config.yaml
arch: "unet"
model: "image diffusion model"
dataset: "single printed letters, digits and signs in grey, bent and noisy"
train_examples: 197500
image_size: 32
horizontal_flip: false
conditioning: "none"
objective: "v"
cond_dim: 128
norm: "groupnorm"
hidden_act: "silu"
weight_standardization: false
widths: [48, 96, 96, 96]
blocks_per_level: 2
scale_shift_norm: false
attention: true
upsampling: "nearest_conv"
init: "xavier_uniform"
residual_init: "zero_last"
optimizer: "muon"
muon_scale: "match_rms_adamw"
learning_rate: 0.0015
momentum: 0.95
nesterov: true
orthogonalizer: "polar_express"
adamw_lr_other_params: 0.0012
max_steps: 9000
batch_size: 64
epochs: 2.9
lr_schedule: "cosine_restarts"
final_lr_fraction: 0.1
warmup_steps: 450
weight_decay: 0.2
adamw_weight_decay_other_params: 0.05
Rows from block 13 of a small image diffusion model, named by matrix and row number. Rows with one number belong to one channel. Each number is 128 + 24 x the weight over its row's rms, rounded and kept within 0 to 255. All counts start at 0. Numbers have three digits each.
After each channel's rows are labels from the 100 images, of 14976 (inputs lightly noised), where the channel reaches its highest value: "strongest on" is what is common among them. Only what is clearly more common there than usual is listed. The data: single printed letters, digits and signs in grey, bent and noisy.
# convs0: first 3x3 conv (model.decb.1.0.convs.0.weight, 96x192x3x3, each kernel summed), inputs 48-95
# convs1: second 3x3 conv (model.decb.1.0.convs.1.weight, 96x96x3x3, transposed, each kernel summed), outputs 48-95

convs0.46:113152096115125118113099157142107133133119119140119154136095129137145122115133123133118132119110136109109109096135110101141110105132110131123101
convs1.46:113126091134174147146112116168157126060102096133110152097126137145098127133104130129130118160109129132103083111099062133111119111138141123171132
strongest on: the character *

convs0.68:149134126154154149140134127133140144146129115119148143115122107102118147129149127140136164108118135118124140114132114130123130098124132156146117
convs1.68:143150118093132143135183153128143125185141143141144146110139128137082107082127162152148166178120086112157154164112117139128142108135138128142152
strongest on: dark on light

convs0.13:131143106133132138114145111116126070128118150103084141074141130054121097168148169092085138145120132139120145136120124123165102132098105129131123
convs1.13:096160159128178138108137152123137087093121105136121125095123119151103170130105138136105152128120116097132135101130079094097139115123138124079134
strongest on: dark on light; small letter

convs0.9:124121115135100130115125095106110119130120127100118114101114121082104103104080113078159126131130106124117113120092134096119099136125097092142147
convs1.9:153098107120164116119150160112130124154128116135124094125145137175163190164092136129137079110158179125125145157159129138143128138099131166133149
strongest on: sans-serif

convs0.14:113102119157151133138113152119145105151112107147130138103118112116117140146119136139139108113122130099129123109107110085095143111153120124124138
convs1.14:108119122171117084136119125114166159137125132127133146159141115154127171117137098146111113176103124083143143128127136108102122125101128123097132
strongest on: dark on light

convs0.54:123146121172162144128151133139141098127128119123124138105151131088130153132091080097146128139144137145109130152141143157155166113152160162121132
convs1.54:145097145106128126160139053121110142094139092103126136122162105138117143175175123118074110112083118153138111113114133127114094121156122171148086
strongest on: digit; the character 4

convs0.62:122119117112143131138168101120077123140103111123101146087168106086120092097079113124136100104140108144112132148110160099140131127115101106125138
convs1.62:164164166165112121112089113106124137120169154111107131108133122127119126141124093128101158124114092145095120147121151183134123132135145114103105
strongest on: the character *

convs0.39:121116124122119124135142109114104111123111120122114134121127133114109126080083100096090088101106105112093103131078129108101091116093104110092103
convs1.39:123108107124185138151130159085130111118122098148134099102108130095117177110125129145124055168152162119143136153155124122173137133075174120107103
strongest on: sans-serif

convs0.37:114121142134173126137124154101122096134124116128134114107128115142118128109156115122134153115123138122112133116083127081060114132107119084147133
convs1.37:125119166134085165122124151111137100104120121114071117106105115134136115146111101116098123134155096127147139106121148114118105080126132064068070
strongest on: small letter

convs0.81:158157143126166147127110105126132101152124122114141120123121134164145142104119136098120133146137117116134132102139108119153141155136134136091139
convs1.81:140131145112146104148104089142117103124091110139117127143113130078131144131165135139139106126148147175149097139187150170154148187117132143143136
strongest on: small letter

convs0.65:130117131129120142127142104113095117111128135110106121097148116101115108095060098104132122105120087136096117137115147101150128107100114127152153
convs1.65:132088109096142127166112153140103122154119100119129081124134153169152181135137162100144089149160189108128112130111124105127124151118150140114135
strongest on: the character -

convs0.48:139123176137113127163114141146132127142134129114120129130119122088148119129110122173142131145125125121141137134127118138127152131142136144181178
convs1.48:095148099161100121157163115121130114140139141096107089133135096069126170129113108096128094140138116102109105121156124167129156107159129136118116
strongest on: dark on light

convs0.86:101131121154146134123113102146107145138108120158124123122115151159159123148107129086102112166126112122109146109145108107101157161129104108119148
convs1.86:125117143135124113115154092137106096176134105129196118190162127099143145140125127107154126148130140134101086103167143147167112112122118144082127
strongest on: the character -

convs0.16:144160130119142152156123131155109179149132144131156156160123140100167112151115124162139146123122121131140144139109122116186115117127117138148129
convs1.16:106121109128095104098087140149130121187099134134110124147125133079089148131151143117111124102118143125150131108102119126104098112152143126073111
strongest on: the character *

convs0.56:142115098145132151127122099153110132155125117155114109125125120131144143159134126138116133127123113124140135113092115146161131115111127139104110
convs1.56:110061162152120133130120144152100143162136079099130152149144120120106122121115096137148135094100116123155119086087106098125111169105099171133102
strongest on: dark on light; digit; the character 4

convs0.85:170122170122149131135114111154112100112094131162119139113118165160108148143172109132111113136121145109117119115141115120123122121113108117105118
convs1.85:130124126144160096118107144124143133125156124134087165120152135115119115178139161103107117165151153104156105121091162079134148095174164101142157
strongest on: the character *; the character -

convs0.30:112092099150090120138131134140128087135138142157114117113121131152146135119115134134105139152128109137127141128151137139141160107131117106163143
convs1.30:110125115126156077094120086126123096168115126113121136097113134122124145124096087108155153107101148136124151102140118094143113097196136154099164
strongest on: bold; capital; the character R

convs0.23:157142094155128154169122118136120129131135132129156138118132110125164110138121124140116142134121121122139128116148120126146127110131114131161162
convs1.23:141096131093142109148127118110136116121147116115106137119148140109144154149115140137172081147166167133112135112120078090149096143158154145132156
strongest on: the character #; the character *

convs0.52:133115108144122116123134134108118153135144139144122112167131135202164134131126102168090108121115112134136133116098137116106074131109115089104082
convs1.52:127144121124108125121124127087120093121121157084084143111158118135146100076128125121071100143121141114131133131144127125101072117108133111083118
strongest on: dark on light

convs0.92:150125103125134143116126126130133099130131140108108135074137139118160114106118142095122127122135131126123124122135128118141155111147120147084132
convs1.92:178106086139131152120093099132159142096139099135170122119142101150109104122087121136113113109151126112124157084135162136139174148184108164120100
strongest on: the character w

convs0.47:140122130126132122132120124139110151114130146121126114122115114137122121147144157148145148157143148130141144123128134149147149125135118135067117
convs1.47:146125117088133115128114123139129145112098091125104144116150143156122114099054113127146148121118100124163116129097134120072158153149143120149127
strongest on: dark on light

convs0.50:123140153149138119119117161167130134127135151114139156129119130066144133134137128130152155139120137111134136121098125136134133122139134144156140
convs1.50:109144101104116105108130122093121148101182148090080081122166132099159107149160169129139115137161132127130135111136130128124124117130144130088084
strongest on: the character -

convs0.22:135135108138142118120137132146133123106123121123116121137127109120155128154116130099099120132118125132128116125133123102123120137143121136116120
convs1.22:137123163124125129155123144103125102165115131107103100127116128151126152170093082108149139079082129103081128111152150098139118113127115133104097
strongest on: bold

convs0.33:144139123115115133136133129124095138121129123113126134117132142145136121139133132126112105154129141139127148149114134146135149128131109115101144
convs1.33:155132083136145148102156112153154132168100110109119100137115075156115102176091135076133118136112149156107155078136143107111101111175126131137151
strongest on: bold

convs0.76:170149144147125133143123124134117133132129120116137117150130123102128151113110121133117110131131133117150148112143113149133187149148143143154163
convs1.76:138089143088099134136109121093120148117136150117090148106111192131178150102163138126188133138125157127161163127111158121136079101130151133126097
strongest on: the character *

convs0.91:108092125125150122109128112119117089117101104119100114094110117104061118109098102069130114116130105113085120114126129115105123106132128111143121
convs1.91:130126143159106118137134142146129113089161123087111075103140100161117090161151107142138104171113151106138149110128156110141105135129110101129130
strongest on: dark on light; bold

convs0.8:120124127138113136122106155113147083111134108097113119094113128089102118115153135081121120128127125100133117110143121157178127095133142132118092
convs1.8:124116125105137123092140092167154148084163125135137111120107166140132117133178102175112174119146136150102123137133122151157152114177124144150081
strongest on: the character *

convs0.28:119119137135136116105126154123125122116153126142120138111135166121121146081133116117147139145136125130117114114156125120070118115141136151135131
convs1.28:135082122115106190134143099088097112108131099139114116144142126138094138112110144154177127132132086132102144137153097131144111131180130108142103
strongest on: dark on light

convs0.87:119141116125086137116133091124100159153163113137124122142130135204114137099116120133138130106124111122132147116102131171154118112093128099125112
convs1.87:149154118080113169169139164142135121134095134148110119120100152124093137082118125141133129102152123161105160158093165150079140138138093109098141
strongest on: sans-serif

convs0.74:140137126098133142143129118112110129168111132144114136111135109135121109105112121130149118109127107119133143120066131101112145126110125095137135
convs1.74:132136127163153096105105123146120095167132117106135153114122122176155114140137140072151087113115160115121061113102123177198100149112137149144121
strongest on: the character *

convs0.43:124117105137115134134088078105105110140137140111096097089093128110122124134091112127112098127101091092104131101099096116077116123119127111089156
convs1.43:098124143148145099146157162115143119173125146138118108144133115110092124129127144142131138135151125151100140142148127139185118118121111117120097
strongest on: the character -; the character =

convs0.60:103097140132141151116141130146162111122154154171142148150136157125136115119149151074109125145132128150143121126138149141135131128135152125120114
convs1.60:170098163131147160102159093097174137131170104131132141163116133107113130146101144172106180157097111109151175100120163118128144111154124136115128
strongest on: digit